From a checkpoint of a small image flow-matching model: 3.66M parameters, norm layernorm.
Rows from block 5, named by matrix and row number. Rows with one number belong to one neuron. Each number is 128 + 24 x the weight over its row's rms, rounded and kept within 0 to 255. All counts start at 0. After the name is the row's rms in percent of the matrix's.
# fc1: MLP up (model.blocks.5.mlp.fc1.weight, 768x128), inputs 0-127
# fc2: MLP down (model.blocks.5.mlp.fc2.weight, 128x768, transposed), outputs 0-127
fc1.71 100 [110 119 138 123 103  97 157 128 133 134 155 108 107 127 112 129 108 179 125 125 129 127 121 103 135 110 131 137 172 157 107 102  95  92  94 107 131 133 115 116 116 109 147 160 142 154 125 115 104 102  88 166  97 142 202 101 129 146 166 126  94 135 135 123 135  73  92 106 136 160 101  90 136 139 124 105 114 130  51 115 134 125 152 164 113 169 138 141 155  93 122 161 181 143 161 170 137 158 150 120 129 137 104 129 119 129 121 109 153 125 171 103 123 100 130 151 111 113 110 162 131 152 138 118 142 148 121 128]
fc2.71 100 [ 87 116 121 107 150 150 129 158 198 109 100 107 100 134 126 116 152 175 143 131 151 121 140 154 131 115 150 168 112 107 116  88 177 150 125 131 111 130 104 110  83 161 133  89 135 113 138 125 138 165 132 165 106 117 184 131 152 134 104 127 111 111 142 149 159 133 100 145 121  65 174 120 128 106 162 132 118 126 116 149 134 116 143 107 151 108 162 149 130 143 146 118 120  96 101 127 151 101 109 136 124 141 100  91 139 109  63 127 136 132 109 152 139 168 103  93 131 124 131 121 169  99  89 131 143 102 118 125]
fc1.72 109 [158  95 151 141  92 198 111 142 122 128 144 156 116 165 117 131 123 149 143 145 106 128 137 140 100  99 110 132 101 135 137  96 163 149 156 125 149  67  97 120  90 135 139  92 135 112 111 129 116 117 131 118 139 103 142 157 105 161 140 138 158 107 120 113 125 114 128 141 141 153 120 185 107 108 136 140 107 139 164 108 128 105 128 149 123 150 148 108  68 159 116 129 129 120 161 148 143 105 137 118 100 101 156 142 130 119 138 114 143 148  69 119 144 180 121 152 121 136 159 143 139  94 171 149  84  60 130 143]
fc2.72 086 [143 152 163  75 104 142  87 119  94  98 135 136 110 145  98 104 132 152 111 144 121  89 141 124 124 112 129 151 102 135 113 149 124 143  96 153  95 134 116  87  83 128 159 121  97 113 137 117  56 150 130 105 108 124 138 113 162 148 125 119 117 132 113 144 130 114 120 132 124 107 168 120 109 176 121 106 135 160 128 134  90 112  91 127 162 111 131 147 203 113 147 100 133 120 100 132 116 117 179 146  96  97 104 161 117 100  78 161 117 151 148 134 137  99  98 100 122 151 118 156 137  94 160 139 135 138 123 143]
fc1.73 082 [107 153  93 122 172 106 132 141 141 128 118 160 131  87 167  93 106 103 145 150 156  85 137 135 146 107 144 133 122 130  92 169 111 134 120  79 105 134 142 115 163 119 164  76 103 124 170 134 123 147 116 105  85 128 130 104 140 146 157 137 137 126 126 143 150 159 128 128 101 140 121 151 154 146  98 147 168 128 117 127 109  87 131  70 100 126 130  88 110 118 136 111 113 131 167 136 155  84 108 121 166 125 133 192 152 158 114 140 142 138  98 149 146 137 159 133 137 141 161 125 124 162 146  77 167 122 133 129]
fc2.73 090 [125 102  53 100 156 129 140 170 132 109 119  98 118 181 103 119 143 123 129 120 124 131 119 157  98 171 109 117 147 119 149  97 114 144 164 107 108 140 110 108 188 126 182 141 175 109 100 141  96 123  93  97 106 132 131 129 132 122 103 110 110 143 150 129 117 114 123  96  97 126 130 157 120 113 115 163 106 125 139 109 133 187 134 152 134 116 124 107 162 123 128 152 160 118 112 138 142  95 114 170 169 107 139  89 123  97 117 128  81 101 112 148 103 140 155 122 146  97 145 118 146 114 159 109 174 139 144 129]
fc1.74 083 [ 89 134 135 139 152 182 145 115 132 140 128 113 124 108 116 130 156 146 168 146 123  86 136 122 125 117 134 137 101 115 119 110 153 158 130 140 148 144 135 130 138 125  91 137 168 142  73 103 156 108 115 145 131 128  98 140 142 114 151 192 121 206 111 124 120 123 140 148 149  96 157 106 134 126 147 152 142 111 134 128 103 125 129 117 187 124 120 188  71  96 141  92 121 129 105 142 161 120 136 108  87  95  91 146 109 127 158 134 124 141 121 129 130 138 191 126 115 144 131 105 139 156 136  91 145  88 104 112]
fc2.74 091 [ 74  84 122 142 142  75 132 135 131 125 116 151 116 145 137 126 137  92 158 127 129 168 110 148 114 111 160 168 171 110 108 120 153 119 136 141 119 132 121 118 190 107  75  62 129 146 152 132 129 170 127 127 105 164 136 115  89 122 132 139 124 122 128 129 131 139 150 124 139 104  93 167 137 145 114 164 138 111 121 117 195 131 176 138 104 125 145  99 165 108 129 155  77 130 118 133 120  91  92 123 113 126 138  97 126 126 149 144 152 120 129 153 105 170 136 122 116 121 141 138 127 119 118  67 136 123 135  88]
fc1.75 080 [118 176 164 138 120 140 139 159 122 168 145 114  71 130 152 119 146 120 135 131 117  95 108 161 135 108 159 123 125 147 125  79  83 115 161 163 118  88 110 134 112 113 103 127 145 114  85 117 135 124 133 125 115 167  76 185 139 108 166 131 120 173 128 130 112 118  97 136 132 139 117 140 141 136 135 137  59 141  92 126 109 147 160  94 125 154 122 111 116 167 113 110 151 113 131 147 143 102 143 142 119 148 102 123 129  95 142 143 124 138 146 139 173 106  92 116 114 105 187 155 146 163 142 165 115 147 104 133]
fc2.75 083 [172  97 170 137 114 111 151 124 109 123 161 136 190  94 130  82 117 132 122  92 139 155 118 127 157 146 138 178 126 117 143 155 113 123 119 165 106  92  97 137 119 115 121 112 112 140 139 120 137 133 113 119 110 148 158 102  91 149  86 140 136 104 132 101 151 149 132 100 140 119 147 128 138  88 185 155 146 114 113 138 163  90 125 129 107 181 152 136 133  91  97 136  89 138 139 145 129  96 147 113  99 130  68 143 128 158  93  98 160 146  95 116 118 141  96 140 120 112 159 156 169 139 142  99 132 115 117 141]
fc1.76 098 [132 125 163 109 128 118 133 132 141 133  99 148 125  97 142 100 112 132 149 151 119  66 123 153  85 168 145  65 103 148 157  80 167 120 123 134 101 155 129 133 154  96 108 151  92 142 111 115  94 138 101 136 117 179 137 181 143 132 147  97 159 204 106 151 124 103 148 115 121 129 144 104 130 159  95  86 120 126 104  96 105 125 140 138 116 120 145 187 132 107 131 143 123 112 110 165 131 133 143 153 125 168 135 106 121 122 128 154 153 134 142 137 132  96 147 143 173 117 133 124 121 146 101 154 131 134 149 152]
fc2.76 103 [137 144 111 171 166 150 113  93 129 132 136 155 142 147 115 119 145 120 111 120 118  34 108 118 154 149 128 112 127 148 136  72 102 145 134 118 158 124 168 150 133 160 131 161 166 116 130 120 125 126 131 127 132  83 107 110 128 132  92 142 140 203 139 140 139 117 121 121 112  75 149 108 117 107 124 131 160 134  96 125 138 136 128 120 132 147 105 197 125 103 126 141 138 104 142 128 131 107 151 137 162 144 149 159 146 122  94 119 114 152 119 154 113 130 110 152 129 127 135 134  80  77 187 161 125 126 120 105]
fc1.77 106 [112 106 122 156 132 112 135 138 177 148 111 102 110 129 135 114 139 132 148 132  97  91 112 111 124 144 137  94 143 154 108 123 129 146 104 109 120 114 129 110 155 114 108 159 134 115 152  78 140  80 173 134 113 128 174 116 106 129 107 124  92 118  68 108 121  87 152 120  79 183 124 133 119 132 148 131 161 114 136 102 122 116 157 131 135 116 125 117 152 134 105 141 116 166 134 178 187  96 170 112 157 121 147 141 174  85  95 140 137 144 152 179 131 129 131 118 119 128 130 120  87 113 155 137 101  88  94 133]
fc2.77 121 [136 139 102 178 117 132 136 105  81 131 159 161 154 150 115 118 122 100  91 117 106 140 116 107 110 145 144  69 112 153 104 127 105 157 155 124 151 103 135 108 161 126 123 124 128 139 136 136 124 179 133 123 123 152  72 114 110 106 139 130 167 128  68 125 124 188 139 120 105 179 127 141 130 158  96 111 110 117 125 127 139 125 170 166 115 169 113 104 143 114 113 144 112 138 170 109 150 130 161 128 188 120 101 125  84 155 137 110 103 151 139 103 112 122 163 128 134 108 109 140 156 180 137 111 121 118 118 129]
fc1.78 097 [133 168 126 100 144 123 135 121 139 151 128 113 124  93 130 134 112 126  82 139 110 145 153 155  87 109 126 114 101 134 150 114 113 134 149 130 115 124 152  97 136 135 164 131 115 121 122 130 123 106  79 124 100 116 141 194 131  97 152 179  74 162 117 162 147  88 114 155 147 140 139 159 124 114 113 104  82 129 120 121 125  92 177 150 127 152 161 133 113 132 105 154 158 110 134 142 115 119 116 150 131 143 141 177 128  69  84 164 129 138 110 161 137 131  97 127 172  87 107  93 125 119 125  81 126 126 165 137]
fc2.78 086 [118  68 139  75 123 116  86 134 162 129 117 138 136 157 144 137 108 106  90 130 139  88  96 130 135 128 125 140 173 126 145 150 137 153  79 136  93 143 120 105 159 135 171 137 149 128 171 152 108 126 139 138 104  98 109 132 106 113 129 133 143 105 144  65 108 124 116 128 125 102  77 161 137 107 114 141 184 116 115 171 118 137 188 128 126 132 122  95 128 141 109  82 119 136 157 112 102 118 124 132 114 111 158  68 101 126 127 139 114 109 135 136 117 134  93 133 157 142 115  97 154 119 121  86 133 122  91 110]
fc1.79 086 [114 133 144 112 142 106 120 158 125 176 115 141 126  82 136 131 152 151 140 125 104 105 133 119 105 122 141 112 131 107 141 106 147 118 103 152 129 103 128 131 138 136 119  99 160 141  92  87  93 117 153 126 139 162 155 119 121 113 169 114 151 138 138 122 160 108 223 133 147 128 144 156 114 135 117 103 108 153 101 118 155 102 131 114  84 141 132 124 144 133 141 114  87 148 165 164 139 108 169 193  83 129 150 143 120 140 139 113 135 146 128 157 123 164 131 175 108 147 183 124 153 157 140  96 135  80 128 117]
fc2.79 096 [115  92 117 127 107 189 120 160 113 103  72 159 150 162 148 109 131 155 122 145 130 108 131  81 122 101 136  98 125 114 108 147 111 159 128 124 153 139 168 111 124 142 114 125 160 135 143 154 121 136 138  95 144 135 134 118 153 135 128 112 120 139 121 103 114 120 208 129 132 118 130 105 132  94 157  80 103 122 103  81 120 122  54 134 156  98 113 120 161 144 134 176 179 144 133 120 151 128 141  77 115 148 137 136 163  84 151 114 110 127 142 147 137 128 146 149  85 121 158 119 144 146 121 109 133 143 129 120]
fc1.80 097 [118  97 122 119 112 148 141 180 193 127 135 146 123 159 143 121 117 120 116 145 109 122  81 131 127 103 151  77  87 135  88 119 108 145 160 138 174 140 109 134  86  88 130 156 183 125 132 107 148 108  91 118  87 168 141 133 120 136 114 148 144 149  82 149  70 116 151 118 139 127 120 132 124 122 120  97 141 108 118 123 125 110 111 124 162 134 117 114 146 139 167 120 142 154 127 172 157 167 118 149 132 132 153 151 119 136 117 129 138 126 156 125 154 150 163 163 171  88 155 138 129 178 125  99 112 101 129 133]
fc2.80 093 [169 133 111 147 103 142 147 125 119 122 178 124 119 166 117 106 136 159 163 116 110  84 144 138 156 127 116 145  87 134 113 151 109 138 134 157 144 166 115 123 135 136 131 165 151  97 109 148 172 147 132 147 131 128 118 205 105 133 141 139 107 126 177 137  83  96 142 106 154 125 105 127 122  89 144 143 123 128 103 164 111 112 125 115 125 118 113 113 114 156  52 117 135 143  75 126 162 106 142 135 131 141 154 126 101  81 131 120 133 123 168 107 109 124 130  94  85 156 130 106  81 132 124 115  91 150 133 130]
fc1.81 102 [130 117 120  86 179 107 162 128 152 113 132 152 142 117 166 175 133 139 113 161 103  85 116 158 151 179 113 113 113 102  98 172 137  71  66 136 145  86 145 132 134 135 138 127 141 122 162  87 130 123  97 132 133 122 147 151 123 135 129 144 136 119 113 123 107 136 157 116 142 147 135 129 155 112 144 102 138  94 117 102  82 146 151 159  94 109  85 111 117 139 139 172 154  86 142 140 141 102  87 178 142 122 109 149 126 153 133 144 130 128 132  99 111 133 173 103 156  97 126  90 123 140 132 106 118 132 140 157]
fc2.81 080 [121 121  64 109 124 161 167 124 131 137 100 125 102 128 129 152 116 132 154 155 119 149 111 172 113 127 157  94 119 144 148 144 140 133 134  95 123  97 133 124 114 111 162 113 182 101 127 165 118 131 112 168 138 109 130 134 118 119 153 130 120 122 120  88 112 127 117  97 176 175 106 110 131 128 111 160 141  51 136 157 113 127 135 119 147 105 145 159 110 141 137 118 102 104 106 129 110 114 124 133 172 105 116  63 155 134  75 130 105  88 114 142 112 160 137 169 116 136 138  85 113 139 104 136 183 137 126 135]
fc1.82 087 [137 108 102 105 166 121 174  91 161 132 179 109 150 111 126 104  93 109 105 170 104 107  79 122 112 148 176 159 147 133  80 126 115 136 147 123 135 130  77 116 125 106 175 171 161 150 137 105 159 187 145 141 142 112 134  77 142 138 123 147 132 124  73 105 124 148 167 100 116 128 121 110 127 141 147 121 131 101 110  99  95 130 124 116 152 163 138 105  98 109 151 125  89 135 126 127 114 135 130 111 118 120 113 141 136 146 103 163 129 168 116 124  81 150 131 128 134 124 108  98 164 139 141 103 117 126 157 138]
fc2.82 093 [125 123  72 140 108 127 159 143 122 126 139 161 117 109 113 154 116 139 111 173 116 109  94 122 108 136 133 136 115 116 120 140 127 148 137  97 136 167 185 103 125 124 127 108 101 148 121 107 114 106 158 152 148 109 128 171 102  98 126 133 123 132 108 125 168  96 182 120 126 146 102 124 128 147 105 125 119 131 133 117 134 126 124 100 190 146 111 111 146 157  95 141 107 136 105 146 138 124 166 156 130 158 148  93 114 149 176 112  97 158 120 193  99 163 160 131 161 184 104 120  75 128  78 129 117 145 130 134]
fc1.83 164 [170 140 156 112 123 128 132 134 120 143 160 221  59 136 143 138 141 173 168 113 114 112 144 145 126 111 150 162  98 110 129 122 126 109 131 146 135 137 135 121 136 181 134 111 136 140 124 100  74 132  63 148 125 155 147 147 168 138 158 128 170 115 125 153 129 142 136 128  81 129 114 124 143 132 118 142  79 103 127  73 128 121 156 137 127 106 118 134 126 109 175 131 133 128 157 122 148 145 124 136 120 127 157 105  99 151 102 152 139 168 127 102 104 165 144 145 138 111 114 131 148 119 100 113 143 123 170 140]
fc2.83 245 [195 117 135 145 156 126 125 112 102 104 129  91 163 124 175 153 164 169 125 147 171 116 166 137 135 147 129 181 155 157 128  92 106  93 116 132 109 111 142 139 146 142 128 178 129 136  74 121 134  85 103 151 119 121 106 111 121 131 126 170  72 129 165 117 142 108 140 117  72 139 130  93 138 122 132 138 154 116 120 132 108 124 144 136 126 129 120  94 140 145 145 127 104 151 147 121 116 157  99  99 145 122 154 142 164 137 153 128 140  88 119 146 124  80 110 170 124 110 122 158 121 174  92 108 124 123 117 104]